config.toml
n_mels = 64
spec_augment = false
norm = "layernorm"
activation = "swiglu"
head_dim = 32
fused_qkv = false
inner_norm = false
subsampling = 4
layers = 12
eps = 1e-08
ema_decay = 0.999
final_lr_fraction = 0.05
warmup_steps = 990
weight_decay = 0.0
Rows from block 7 of a small sound classifier, named by matrix and row number. Rows with one number belong to one neuron. Each number is 500 + 50 x the weight over its row's rms, rounded and kept within 0 to 999. All counts start at 0. Numbers have three digits each.
After each neuron's rows are labels from the 100 clips, of 14976, where the neuron reaches its largest size: "strongest on" is what is common among them. Only what is clearly more common there than usual is listed. The data: short pieces for a synthesised band: melody, chords, bass and drums. In brackets: how many of the 100, against the usual share in percent.
# gate: first MLP gate (model.blocks.7.ff1.gate.weight, 640x160), inputs 80-159
# fc1: first MLP up (model.blocks.7.ff1.fc1.weight, 640x160), inputs 80-159
# fc2: first MLP down (model.blocks.7.ff1.fc2.weight, 160x640, transposed), outputs 80-159

gate.563:591516456479478529525473510502444395451430459458486393493492530494389506415432524486492627549397588569440526457458472498522519578502405560581594483538492595486518464494490466497547514487516471421461400568646391478514503530489565492466464464
fc1.563:404525511527419458493469534570401543541612474558474559540579462498514516504458486551553525455567487443530457523452557500453463519504581447497434604508482488477555569497476414415465484487366608521532517465487475503443492492491470598603526451
fc2.563:527463596497436580452488514594571565491419454555555545451588468465472430526538398369547596512463426442498481468496574572505479499415475425443500489468441448466491496522555394461556515522510517468442516484453481491517473462420535586560562470
strongest on: marimba-like (27 vs 10.4); tempo: 110 to 120 bpm (25 vs 9.9)

gate.579:541453497492483625484496450581515528478457465665489466489520463524518488463358510418506492490506558516442462510546518488497468401440570457574405519477502474543520507474516519455515562508492555480489506604478463566511527550446575472511601529
fc1.579:525569433415384500570524498457556486453522509531501558585584491469469492482414474606604472474538537562543445512469489514465556569562579540539492549458524523498528493489473499557534467443427553499424419562625523508563480550391469488507508540
fc2.579:488472538488474562478474374518487505589409458511555498401482490513492463501576477451470584459495406577519583504475595511531486512501509485495574469397526453402513474497518522438540489487528520459401434470540483453499470518404494503560539461
strongest on: string section-like (30 vs 10.4)

gate.628:482533496493506490518422526552471515527366446508464460525456430508484470491426426453516565599486537504408557426503490478565405582499497526513542445512448478478557511520486493540507528527505561540575537458489521518501505419515551468536449530
fc1.628:536514544501505604473536544535457553547553417555453530541471470539572436516437464578547488412569458514493444515537469530506510521435579581531413574405561506532507533470470545466494521531575450470526462572515492538497470523454569530464510536
fc2.628:515554554542528511436626534562494570465498541412491478496510525577469421477546508494554463473566535508443401497555404497458534516466469411526580421478489506476574452454553565516443485536537486581483525532563434496453582499460500490434517532
strongest on: bell-like (27 vs 4); marimba-like (27 vs 10.4)

gate.170:508518473502552555560503423504475494468452507405451525475522507500389486458482484524492519460513474571551406583433417520500533543586429407473409543500514380430508539493418503540537601467444560543438479460487528454503477495527544534519552495
fc1.170:482455480499540452491521498444595530609520433505511550555514595476541504501583515512421498489604640505486466450519463441535476531449619579410505498530425582452475554469533473521491500516442605524444467497442494549550537524541523515478446514
fc2.170:431443470452412506464511467483452578502559462447542468474520500505472573480539492484554586525526541456548569558492559517546455471542543479434454528628423528479524612461490441461556462509509519500498485482392496484416515476543404421423540506
strongest on: saw pad (43 vs 20); melody instrument: saw pad (31 vs 3.8)

gate.596:605421526522500572647496581512522496524498567478513536472523444359492513575505484540484591437548549556427487464442501481474569523509482565446511520445574472456538551547526522420481530517459474540479449539473557522434502482433553503526483481
fc1.596:466480508499485509608608508417494535590388437531601521594446440418502427580541535522499534527561569509546446558506530555591480641567482540520423520550517464554494569499470497465512478525476525469399532447462447520390475498520504526477490362
fc2.596:413523507537360553509515384547457496512531490506632545519504472479617553402496531453522596420530483467534486497514548536541496483482486511575362472554482424487539451525436441515582416508450510452520506521417457517389461559517436429529565427
strongest on: harpsichord-like (27 vs 10.3)

gate.325:454524578527480490416531508487363593529488405473471515368408488549485480495525508444515514523531444492508523481539472473580458457532564442552462449560517491492490534423383586498511516604498466516520470498436486531541472510472501559490519573
fc1.325:529475552578512522452517500557546497558583571352530581520581534477532509423547481453513486564487450461484501489502532568549481581493549501456557495514485531456502565453496452453504434496460477550434423555518510514533474502511435573568505495
fc2.325:424537558536447562522452486529522539508444415567511532484417472441544572459474483457484626551425491656377479476535547521385394445527518506542442457522477442407519515547513486480474409493513505524470465585448547470499514479486473469545485482
strongest on: bell-like (35 vs 4); tempo: 160 to 170 bpm (25 vs 9.9)

gate.109:478463486610410548446521454453457509583520535541442478475592534474499460500527584451439543634517499551507435569547472478538474519513583466534481426504424438464422520520444547497463493518464448497482492538553481551519458446518528476558616437
fc1.109:483513501468482576470499446513474430503463570461485506387533501478528424478504567393505497512567502477472437553498464499430548409600565614481557479517540521481483467473421466479520438500497499659474401499482515478477503492542525531576571563
fc2.109:546531564371393457503609513380502469544453496428523428558506538478496528513487566542480552439436385586616531471563417489524444554501419480582501460476628485477486437475548565491528549455523472460497554438491551424501480525510506510485571469
strongest on: tempo: 120 to 130 bpm (38 vs 10.5); organ-like (27 vs 10.8)

gate.230:468520494546570551488340435549558573574443508599480514530657549520465470482472494447554512501502459526552443512514541514541507538446465427449511533450447473493489486492609516505516472476477590435445564466492381493556477473431520495516582489
fc1.230:511627492513585454483510499456465491503575519386460437479368469583552574426493526554522504563531479512460582459524417511493453495447497526517492534503577560456474440495625517472469487494492552513569512408423472457465473537639603564501421475
fc2.230:563558559459455504525549579390527437534418598380436467505435502471437537506425611503489496520510504506445533482503549491507459534539477574550487459513576473529463473456501402582504571525528447509491465466543497494431482590451530494504481526
strongest on: harpsichord-like (36 vs 10.3); melody instrument: harpsichord-like (25 vs 3.7)

gate.22:472472547640541549376553499487485471530476488583432490484535456455507506552542469468447573466503401483507547518605523517504486474486477496445426458588490552527514556489478475544450501524593441524524469500497614522501482569555497516595610523
fc1.22:537540438399474485632515505553520536458509494430530485504512503539498541485493547506526424559488610511514430504441469525513507557534534501534602507426527495500477483511552521474553485457418534478487505510496417483518505438437538475436401456
fc2.22:521516464405535525583539487572493569472506470459514507508471501538492504471508610528498375546557506509536339550529491444526550537510518533475462490514524499541528431562514549490512458496520554492488441535438407564506533470418488459429495464
strongest on: square lead (75 vs 10.4); melody instrument: square lead (55 vs 3.8)

gate.231:444563503525555382607493456404443636634563505456423568569532519481519549489534446546540465513545560496499541525559521501477480537581549424463456547488520487503460538510533486458375536515465543538462525481515481560528516502496532457514531475
fc1.231:493504463520477552401447581595468437442474339545498429550498488519553494478509542536498436445533415492515447483544554489554524595519522535440489457569497466494612491567513404524526470521478403495481523408495482485470427442561447532465452524
fc2.231:443599573495596489399448511502406550518483491519495510438390508561491521432550511477503473527390536539560516488502475472571500519525510511530439464491473473492534490597491494507533509481495434468554471524490456463534505528482515497534429572
strongest on: tempo: 120 to 130 bpm (26 vs 10.5)

gate.168:522577536522611470461553472497513541570535543424457572465497522576525467405580483446505492501350513481534492492398404488464474493450426437502451371441532519508560516489514486503526555454531468433551553478450490394457449520593605511484516498
fc1.168:438565514478598433455545432474484541550497552520512414445439477486553519559498550523529492525400469552583518506459525467581429492474468508526373519546561417538474590438431545404530498486562490607472503577428519512387539479527484487430504434
fc2.168:476560402470528485524467542470496631556586392492544575546536400439527518479470502474516463461460555515577477481461437506479468530521486455418448509554441441505501555541431552514427480474490516473548405580552545473536499495463596494494447506
strongest on: marimba-like (35 vs 10.4); melody instrument: marimba-like (30 vs 4.2)

gate.244:453379459561495442401509577448423522512455375448489441442432470570436557439447538571423522428495541426503488448453409402557450608496517428539512495561427539431534459472454517484497427492476530502473592500465426517559493573586450506462454528
fc1.244:493492417534530482496376479502467441451453459613516520572531543505582522469469436493519458545498504578521512524470512510527346542547520510439526553512431504528471544541457521480461499525500485539514540575454570440514508504504465395493505401
fc2.244:536582545486549533429415586508454511480559537473554504505475551533528538441463460555430485509527495481516597468520610513495538510508528545592531523517531546492444538474455489601563432537456449482474509460477433480506467475459576511581476571
strongest on: vibraphone-like (29 vs 10.5)

gate.609:419469435543489611529501452503600537470430492590407453558509390416532488514468512529437556545419551453545515393453461453546470454493441498505524524412460451497473492501444473562484514538520512489458496530486599486412536458532536486520495551
fc1.609:529480508508520430461500447563453502519585489546437543482486456561581482503525498470575466480571502550452448482462575469553502500473519459429417430560478452598555603559536465470499478481535581532597548458576450468536470497522520472504554451
fc2.609:509491550500410507510571413523455449514461460525594600320556590441529526514494436494549553502493519507455584501522505487452565451489528529493540487519506563462464474530416538475448497482532521521417428431453563487501470542574561524506570499
strongest on: tempo: 160 to 170 bpm (26 vs 9.9)

gate.497:541465507497558513409580525492523559574491559495527546452612462522571454467508466563558526544548530521528505576493536494510556472452507439394454496458522414527482447475387464482542460509480567487543531571376516596477417546529464513578490522
fc1.497:396495505534505396516522484491498574514552535475553558525512472524481471541494436596480500510574599550537554488433517520623597420502471479522454502552546509468523595460433507411515498394478567594524479540526517555498565588435437526516518474
fc2.497:465420468499525510575463555501504482485523461520461545507457414503544583499445501454536511462436527511524470530523492517539466479534610435541458577621514372385566550571412493532496522553426519553494504550484523467403494542506436480512568620
strongest on: square lead (38 vs 10.4); melody instrument: square lead (29 vs 3.8)

gate.107:490413508489446570468459375467502553527478573418548613437477457378439547520507485420470532405603548541518558473485546517522535540520572474544486512491490457446517472540428437497471579571411500507531509552459506578522527497457450517516592590
fc1.107:537501589566522545453436380443409499540469568477466464497525515549482535491488498502558519535437529529442591540508572501501501530544467555522504469434527476488488472606540509536488576469539440440505431542552507451485531458482524503556476458
fc2.107:517519372499513553541509420502553537598493555484533529629553482408481461460602475519454479547482555485438472539525500528536510464481516528563433557527575525484565520529599532519490512537596484424426504527514523430526505486501535520520450473
strongest on: square lead (47 vs 10.4); melody instrument: square lead (38 vs 3.8)

gate.262:431557410478529538533511487467589517500465530423533443425494457471420527402516540535481482487580539435390504466546476546517561493545508456535569475453478554507478434554502407470430519488491454532486447449551516514537514525470560567508452418
fc1.262:474413493433545548511499496532586517447507427542529536404555498461521441536453539309508548461591489490551472427519495574517508494520509527441553485477478521564479518511544533480473455425531471575410508497469529515521511491474498553386489531
fc2.262:328420405578495549486392465534558515534508583643513507538609554425445404513535597483544576534549520494467557497525545540386503521508508463506471491577446464524523513547403423496559548495516446531592532452506556486541485500526456452496526459
strongest on: bell-like (28 vs 4)

gate.461:478485510548489392486361446538476520511584429539434508416514519535406519466421491488475514580537430443618527537408494502479563518495495424522523462501544514534495502501457509543507466582476484487496524454551489463575547460380507490550586526
fc1.461:499591551482541452565436584565431502445591554480518456397522524591469570518452499520492468558474494494461508484473629574476561523527430445522517511459495598593498460454557453575515495490456478483436530483434430526447535474563543453560569534
fc2.461:520531508557509497395544497517495541500521568414450527576538392505529456502509493508551570484586475443534441657466527494418501500554541521568525448491538393519504462478543480480506515466548567457517457497582532525552502446441482504642506591
strongest on: saw pad (87 vs 20); melody instrument: saw pad (81 vs 3.8)

gate.184:363469469454433454557400483523527553457578451516513523543524505490473465512430555546519536504546508508512423521489549478478435451498566475527462528531455490433525419519502471464596349472534416575498503466460571541412504565418413404518519471
fc1.184:557531440530549501415500477529561540513505449530459506422528514504573431514468564371544499551427430530555568445431515546486536475532463427449596453448484433459580619484528561423503578458492538516503452455455530399501547473498450520498498502
fc2.184:425546526555473482542505481516412590550636485541526508567580483491538552491474432537509493532508501482502534509494479440503434558424374419444438545593482577624479499472491473467468455450508539477480515488469495541531506416545572480423489451
strongest on: string section-like (51 vs 10.4); melody instrument: string section-like (41 vs 4)

gate.500:470455478508444399451486560513497511597484492584556534580510512477536477603530506478504507495513510496513445467539479550447432497360481443525507569508421487559545575467540481443518540492530394602549560470557583447437469491415472450446473441
fc1.500:596528611500613517541469487520472555511553498528568534522544611485522455488508499458478520497516441503492470526544535527476489595427539519524363480497479398460465532482499521599538518491443571410558473556492374506523499511572595474523469541
fc2.500:524450570423559454586585489505509497584594558616552471450492539525593441559466336501504426523513565517553495513494453598512456402450492549466449592513496450499566560472435536453431524493487549582567526531518504488485496442420461510479504436
strongest on: marimba-like (32 vs 10.4)

gate.573:465481489462471514481482541460496517501474453513602468467462465511478520506531542492498445397595502496511486482521501588596501447506524467458490567528538525408498594490468472511458534539471523534502565507449460469455482564532431459396599496
fc1.573:491419557502457506545460533596556545418509518516492484481570405550483490491448431504519487546447576450444440605482490437463484588464477439443414413570364462474534488533552493571557479486506437433500544422585386526499469534489485512526427447
fc2.573:495531605531547463435534531441500521610500516487493558527511435445473506507681410453560445587543463514423587497511475489528561414447502514447531489351507550462490502560503567432504541476528463528383478550487448530559513455531478451505474497
strongest on: string section-like (31 vs 10.4); melody instrument: string section-like (27 vs 4)

gate.485:533535552551553537477483487496594539646458549510539491527586532505453405520595479411525581504534517564474521431489515586538517569507529519495533483438528511518437540495653517439462459525593544505530540515488543415470456484502539392545526426
fc1.485:476428428512478484521454495582625550427433418561513479442450532468533438487468503533483437560443444452487445526536463537569511512521461469500438504621415467453637486513510420535543525516503476459550537369483511516506550415512457508540522525
fc2.485:441542464540554393602461425485453472526439518518535486493431465406561613441424594535508420621468603540478577557458447442474480527631543511501474431522521533499506470554436485550422470455493484486575505486452574518496477586490536562632407465
strongest on: saw pad (45 vs 20); melody instrument: saw pad (25 vs 3.8)

gate.118:513586531492536502542378414434605461486486492395498452540434454519558512495477513573526520455524460465473481462461448516429462552425494431540550537420594514361468494494468465520454487460540425498492511520482533422468529488538487453470518516
fc1.118:431446406432543476478451496400622433503503439467480561557468643483515419528542533525514563395499473423520454480441435578457436564515405538516582590408516590496505485477515489557474447478540514476424499366551573491500446459396488443529494554
fc2.118:502413498485552515505421534570526517424486483507498523529456513522402526548479575551466612464586452445389428461484403442458452468442436465509503570540426542555498521490510465516478371540534512505543567530551548569481546464453427473419436468
strongest on: tempo: 160 to 170 bpm (26 vs 9.9)

gate.212:617498537462580530496475418516531528525423550480467487493536499499644498446536542507577455508479464562530505532503575479527526524515477487470467448421584429461589481475576525485533556434511527492533519402348413468464500475604505419465491509
fc1.212:577545532525542450525498424575420557529583458376489479444529534497462510474477437447480514538505463499507595476450498519490451517563408502497530447487531604503469476492507543507470504460439590556545533447466411434494579480568573501362481520
fc2.212:596526447513558587468526570360456502460541508426445423480484484517457555426463553491536448459505513522474535470461482483512492491605507511508556474482569560466455446482440475577552534553459416474558459476535485478474531534557543450469488661
strongest on: marimba-like (43 vs 10.4); melody instrument: marimba-like (33 vs 4.2); vibraphone-like (26 vs 10.5)

gate.24:436463413616528466491500530445621509560454540464485509496548452462458518548514518475530491503393562500488579527535438563512530503503494479597487534570451574543471553452491458498588510502490470461415384536550491447450518485469415478563468526
fc1.24:507520498490529531530406499546546541451454430552523501428564469506434434595488503513456499445545522526620458522543512505526522527424541455497406460448525580510496493481517488552453499464490518530593624550478473531475559487449545516510557458
fc2.24:449440545501500560437424423516604584615595484610546540455598479492448502543572507457498464549610496430517513546413479550554526548488500430543471522491456357474593567481486475466466598528491539468432542450536532510541476477447475453487498433
strongest on: square lead (44 vs 10.4)

gate.403:431366392470421439432429508482539553538519450513500502531531416465517481451533528549513448560521573472473465508490444552452569536594484513486461532564446566541511527471445401537489494539456524551591497467416582511438479492519420502510452531
fc1.403:500423535533532417500504464488492402480388475499560463522499507564576457610511522516548421566446508439509529482562553526525452533457582537466468471540479587517456521510474524540465496433498543480462473456384463485515450486461470467577449456
fc2.403:455595398553465443503553495478467518569398413396458435426467500516524475577492506495468519476529518509539561481439436537529490523494476594653579522545534581507407453473489557502448464515483559491461538454527520513497482509466540530548428528
strongest on: string section-like (32 vs 10.4); melody instrument: string section-like (26 vs 4)

gate.340:513522557540454419531407527455520587557507486548452523509600527479465490419556469500453530540440574484591576513536452551461429558497501502587433533468538509643386477485404549550482486510511548449467497460477627435502486416410504503544513514
fc1.340:508528484376479490607599493562397544455483534533445467520572570502510479464454501516491448561403552549499488527446507567562501520481430489471515511448480578586512413483462539462485473508475526557508516520581496563435473440556526486546516440
fc2.340:454428471500523521574423519567485587515528461541462507468512479481472518523573595558468461558564500499461377520553473600525568519514516547474451430509478580594411553521495516568429466509542482507532506570475556506504498388499514465494391451
strongest on: square lead (34 vs 10.4)

gate.351:559509401454393509470454510535580413402529490544429523524568496564503478541391524502510525411533396637559567424502566522522477496501502483541549521454612518458601531516547548515522449488590459634564477463517550415528478514457544440462587527
fc1.351:465488512596585447478433529474581533450485520579531522564508543496529331515482604563547503522582522479630415527407515466493536480466423523444444449576494464460566560461491558475558466463518523498533465491510526484459453538465534493530546527
fc2.351:563518540431467504622524536572494507547527521509506463536440534405517581594569514545454508441545460524460573482540422513495500428442448457588531551495543543537562575456485464431455615478558522511445503474457563470498473481497441526529522358
strongest on: marimba-like (35 vs 10.4); melody instrument: marimba-like (25 vs 4.2)

gate.492:430492453555575511512518423455504484514446529464468507423507473433492519493554501561472456537450515464450467475435404507465499561591408453510433493570402567506475459493475458461506524470434480511420491438422557504482482456567502534571507531
fc1.492:577573506519572463479551588519448503525474487599499460532444510632481521456510482434498511502396476468460604463463537550535515464464428488418581520473499485527469505446594535488449503570577534474551478464560508461445511488461558462541510477
fc2.492:540582443503510493583461422460500435481441467573524507600410588416543499448477527467487592507421509527489567502496504442528410506475537610442521465457532528485475478568499518545438467451510521498481444471532525433507529442522536509572540490
strongest on: vibraphone-like (33 vs 10.5)

gate.148:515484529540414518535527403510494473574517471438426563403557467456540451462537482498512569544495448402456462487521492527472400523485497515465482527621462422440480539482465442441541497474434482542413425440397508469485476463555480543606459566
fc1.148:491547498552422405447478536523437490472464510469534482472514423494384516531520464461532534554370513484470542475473475498495514542457425461585549442538501517491490484502481533525519546482488494485466463402629504540499506546449494491503449496
fc2.148:557472545435585473564457418453586423487497572539442527422450599522608431515478483488520518501469483418515540494524445480469481499473532388396562537519502408551430522527589510480480571494504462472505455436556424523462473494468545612507633608
strongest on: square lead (65 vs 10.4); melody instrument: square lead (50 vs 3.8)

gate.473:489481539495410604484568397573554555618458436527483589536533496469582472504458470453564509480566509513501467548593520493522447527566492481542410543542460455539528512536454523417480471483486621539431469467469572544514475610525492466492526567
fc1.473:455504552505412499537454488550545501467567612465591497574616470498448530489479469482398569477507525537475478480461554563493536457449493452595512586533516500506544523497554339474532527453452466546536524534643458502464503523458497507496475515
fc2.473:490542453557459539502487414533501401491511512569513516542467506500490556492449538586464529473490495564594527436476537478537492452468546496495563586454533418512480484510467463447479541519442525518495505531600450440437465560486441407502540477
strongest on: bell-like (35 vs 4)

gate.296:457463455433565569467514463546545554494426525533489526396513525474421550577521514508472520510588454537480533466548551516511455533485586515476504496441438545550508463496601461478475573521603501533504566457478642510471429524453503417387516496
fc1.296:463529529527431538513482481477495502495451489574479599522475500437528605443570564353502499520508499392445550462495558523522445435518541437459454502513444507458563601509522495484389502440541544545528512426425585479586513484555519480555545512
fc2.296:447589506554509500524554453508436475499449494555500520518450512437543468464500583403500497537503530502478484454448439471518437459513475519503480492565440477470454459562499508407539470537402509560469474422374526496509497534604544474466477363
strongest on: plucked string-like (57 vs 10.1); melody instrument: plucked string-like (55 vs 3.9)

gate.414:555594542519488508512449611532541453537414576470535453423553428550418460536499526433477474473563529449454516396571513549513467483488481480508546462404508484533436413500488508519566559494541424410570472532489477579524523477453505508406545506
fc1.414:541415444520405514459519439544569459539502545516500541566572444450573466399444493438540461503491561493496567485514511527469488529553463434481531413471546459438546499565538494547498545517514454498542525453479516519477530414518561462553557556
fc2.414:503570486519373520442425475572616553530498366583563582567607491504572488512409492369470459561456413495495541395496576508549455515494494397503539490469470477454554497497491513489507443506500558507401486547500451537499500529453535579486472502
strongest on: harpsichord-like (27 vs 10.3)

gate.317:424450558572511472518408472573458478517430510539581569512503463577548502451404623466561475470512427543476447530496506494461452516520520408476435412516476497559465545536534401532563418499482545506549594472520464450415544470512505543561502461
fc1.317:483452429573519551520510490461486393437383548538517429520499508515535592527531476605466460395513517488542464527535552545490452504515565532467475510510454535541488514578542492527554540481471417413527559447434453542529526379613568449531561472
fc2.317:503450517569548530491506424512455466540627526509505469412567564475432460469568416481485591422531552377468504584511598561469631654496503488496522467547454526507428432480497458485448569498418573461449456455474458547513498450578534512542513497
strongest on: vibraphone-like (27 vs 10.5)

gate.627:521580542462516466538478561449472533489563588510536535492478576553483475521539483512534527543485511558575573404524519448464506491493490411504446472513585493469535492493560591453511442403516498476547529516476488437529554507546585390460466482
fc1.627:492401502512624550411516434612457467495488465540436437483517452480555514589562531461453446455523501411604455544447672469494443518421480554529491479598520520573498528535483534494476510432544496511521379476497619431529413479591529503537414580
fc2.627:554413561459474457521604580546381554523433504483461477411512441510565468515571566408514489491480534538404601475516541477469534541506501479468504473556583523565466564496505534483500596524513581566502408429461492400523443410584539437497472526
strongest on: bell-like (29 vs 4)

gate.237:479530482510497601517456503498436452481343461510478523529536504473551479464444470424601471422617502491471545491454530553506503501504539479539458474374468506491456499450470499526508477511468556439515612436407429565548511448588591475545533441
fc1.237:492489495471500430424512536501527508571657413507533563561530550513459517509508493545505520442564377536558492482469526551531451522471534367464448502510524533472582543564501450402531506450485465559517490430553553470488540508486421556406543462
fc2.237:507518566503619518356445511514484556472459449438461506494497490580523494538604524517430453476499431381493465480483509512478540535487457562526521507466490511518503553492548493480488435485477508467492467559475433548482526536509477414463514532
strongest on: saw pad (67 vs 20); melody instrument: saw pad (55 vs 3.8); string section-like (34 vs 10.4); melody instrument: string section-like (29 vs 4)

gate.135:560493521522566432574484568505465538461529509393448428474566519450435547494481477594469496609477566485493462524500540495439553610508472574528448511589522561505495440448583507484462578550488462464482499339492500575500554517511467514527455577
fc1.135:598416440565546502486444444522547409475387536532497459477471552464525499491535462492482458478418502486395548493474510573541489531538379487499616511466462546461540484489584500427490596525495457510554507462519458493560408465608607523457596506
fc2.135:510572538456569407557482491421437530532597515427545547508438644629499534448437507547513535422558494506511502598480457502415550480524551497513491482461569532583435467490522496412398501480458548423551468520443494583555566467473544565415507492
strongest on: tempo: 120 to 130 bpm (41 vs 10.5)

gate.215:467467507474431515473482600563480476449490512418496513481596446507517467411437490549566432532554516465535472509437515560441520553489513499512426599483565561526542446499497488490479459536442523489535508485485394487517562551581489461500442556
fc1.215:483565415481474468439545493436517479496437496436498534539506441444480488577620570464535529512493501482486471545500447526537539503450453634535569453534473525556529487468522521515532501517524514499383428484467507507514378470377408518554494468
fc2.215:474487439559490541476453427512481519449520562517439571482563438477452528593547537546524465396581507439582471522448541532527627503485406529486492465438483542550568444499529508490383552520499489530556566513543551511532516495562523446416515473
strongest on: tempo: 120 to 130 bpm (27 vs 10.5)

gate.115:467490477515441419598602489423558426496413504405533493510446517452493510541485535625468525515535556464462434476469423478512529524589510518557509492539517542542477441507442442519472576505535460571464470503464614506439465508485462558524421535
fc1.115:508415486446486553513472492409511449553476529529514533477550518477548425509549545603464497449516538488512427597436455450526591546481485499541473477531455431579526465478411446529510565498480443542486509510489636543520514611492453495531490519
fc2.115:528474525482578552447443602492539590459505570476441547466513370559443516456522544497455450566468531428491380553512585601513542519540550485499483434524458411466496478497471390539541469524452425453558501565486465590486535550458462484551501532
strongest on: tempo: 160 to 170 bpm (25 vs 9.9)

gate.172:543500515543513477509535507519509523493487428411480461510559566558373436476484477598503572543530514470532531508457447441444505610469493504506550513581494550467481499461530447549488441478420503533451413405469466511518483497487465534529523565
fc1.172:523401446454394563556546485525544399451499587595532608504481520453599577539477499470493501470491520528480445486639559452487555429553488479480502488467464445527464566599525438497523510472498461523585629550528539480492458461535562446479479472
fc2.172:462498478428528467476482652448420593512517446469537539569528456523454587478434397573469391536555486528508514445487485546618529429500531567569496536469543508578405591473442482570474397426471511560619486567492485468566522432474548452471453458
strongest on: plucked string-like (38 vs 10.1); melody instrument: plucked string-like (29 vs 3.9)

gate.375:574478502466471555407506401541433514462406497437441525403515472430453492542474513451530485497463553602399524516528452508445516396646458510498509491544553490518518559479444521575524522505486514603429489370463481489580502515529445488428575569
fc1.375:658456401479492506567506555489530515531499544516535478408567566459524477473465562419511455462457443592505505462468526519500553521571535474414537452416528428546509498499566520463465584524549512462565547473593493459420507438542547459415594390
fc2.375:550520404516567514604443461364564443503614569496520374588540592584561545507436527554516464434454487500525525491522484513424471519566524482481571503458584509475540494508530503600526412454520476449372561498487438438509475518529561460492474495
strongest on: saw pad (44 vs 20); melody instrument: saw pad (37 vs 3.8)

gate.336:507480565585476467468468464541534543597440458460574558457522480533547483545484509420574543561575497514532476494505631513454524592447510515518487421611496481453473546441456507505533372460474528555417554438420437480538538565574565508564446562
fc1.336:471546473468531466489456537429465412506499485520511438509485438515515468453416538516523576403473494456502469517409506545527471607475462564477532487480552537529494454519541462488408524492544471395505475426449503423469487465566538550435440514
fc2.336:510580517531420444454553421454454441568451448466531516545531424536520440508621572501480498455435435487535550482460532457553468582423417513469521488426524526531538417480507590451525575501491544445395494499540496428471464505671581452478535541
strongest on: bell-like (57 vs 4)

gate.350:504556492544471476449523433469534461644400452480485486560561479576493447598532465432506481533522537576508591435523460515424496582464481522451576464434536500487434554540529528543518550478503536545511549450499509496461502433550577459511540492
fc1.350:552434333608477520458508400507693475506435486517420544512461489515539541484513526534468446505451554396461505477538520502493426531462432435449530442507500549431574519552519486489449502468519482510533474387484500512482485472584553456491567485
fc2.350:602542455523577422477535479439511530508480491451533464550539471520507460410467611495418429501440500508571562554465485545484540583654544582503503436475518499485538382468490537526416550490503589461492500512518507469500471544428588547589476623
strongest on: sine tone (34 vs 4.1)

gate.192:490527512500584574525441536567423468372524504492456488454516488460494510575505448478445487530452522436466509459432539454508558460429474406533534525477507560466644418468547520531528575463475501437535471483467446527543460568515517452496586503
fc1.192:510506582446511444533492495502443459527506541443554470409590483586533509508454521547568497502523483548577479559479500473470465434543492453490435621462594468548518487525551422463460581474535567532439478456446465420509513495449484514521607485
fc2.192:498497504513626494512440523557481536441553579581490498450552427540460432508505530448508582456597551411497535586466496554489548553489444434483513429406444516535461498540567451469510556515450559427582441482485480561556501436442569518580473568
strongest on: saw pad (91 vs 20); melody instrument: saw pad (85 vs 3.8)

gate.223:514548571474513412487480585541457494541504551516471456557581537628402548442456457529511503539423463529525517544513461477487496518513457357549424458464536600511517470481526500562544467592505473499556516518518497543538487492570557475505406469
fc1.223:529522481405474434542439542452428543453533495386514468549469520471486528535501490660489476574463563510559493532441529491399529473518490484592461465518448616506490507453458466586597475432417548433496520495475427504530560509450556575502488446
fc2.223:468566514427470497536521500416509491523417557424497603562530465481540538369513658468536540565445446525465502457500522457474449502471462517514468500475589543461473381520496461541564530512464477508495458486488520552430529538569533499557508568
strongest on: string section-like (26 vs 10.4)

gate.243:572594461492442523498548439506512408505455598507469487507564488428493511575520537470525562540489513568495556508483498513527536434564486498473552445390560445522562507472476560447470589519476526584475427557558527462620505566482487512381576479
fc1.243:553568415422484530497499460537531478415533556487479490441539539458443470471511522416492574569384478484451486458477503531490473460464428462507544491395496498498528504486493481458522575538431464496454400447570475466598479609418454557394464507
fc2.243:569503509451542560470560468480481546524568629510466452466519534525489524398443505474514463507428607580529517469495439456507554498471510521490514449490516536509468433549511472569522530543446502478572588587567358487487489443533580530502515575
strongest on: saw pad (46 vs 20); string section-like (44 vs 10.4); melody instrument: saw pad (39 vs 3.8); melody instrument: string section-like (38 vs 4)

gate.607:460512532500425468551436496455522507532552517424467578545606488529438412429533568548480446505403487440621428507554478531511556448492588429557419518522440434497472489492456487460583494559466410493484493539530485511508449606488394454529492464
fc1.607:586503435475526466419506342468516484486449549447514596470462434550553547421525538432469571506444410477570547490519487434472554516515450506550610427429529453539530483499486546565510422525455466526506494497453482493410490356548580481470553497
fc2.607:401515479550429512522471432605455521476569473593559463554535609462476545548495513531455615505500433505491458545489475478493479553454463420492458489536406562607438495541569505436417442480513522426501587452472535534581533372496476517427505514
strongest on: string section-like (45 vs 10.4); melody instrument: string section-like (34 vs 4); tempo: 120 to 130 bpm (26 vs 10.5)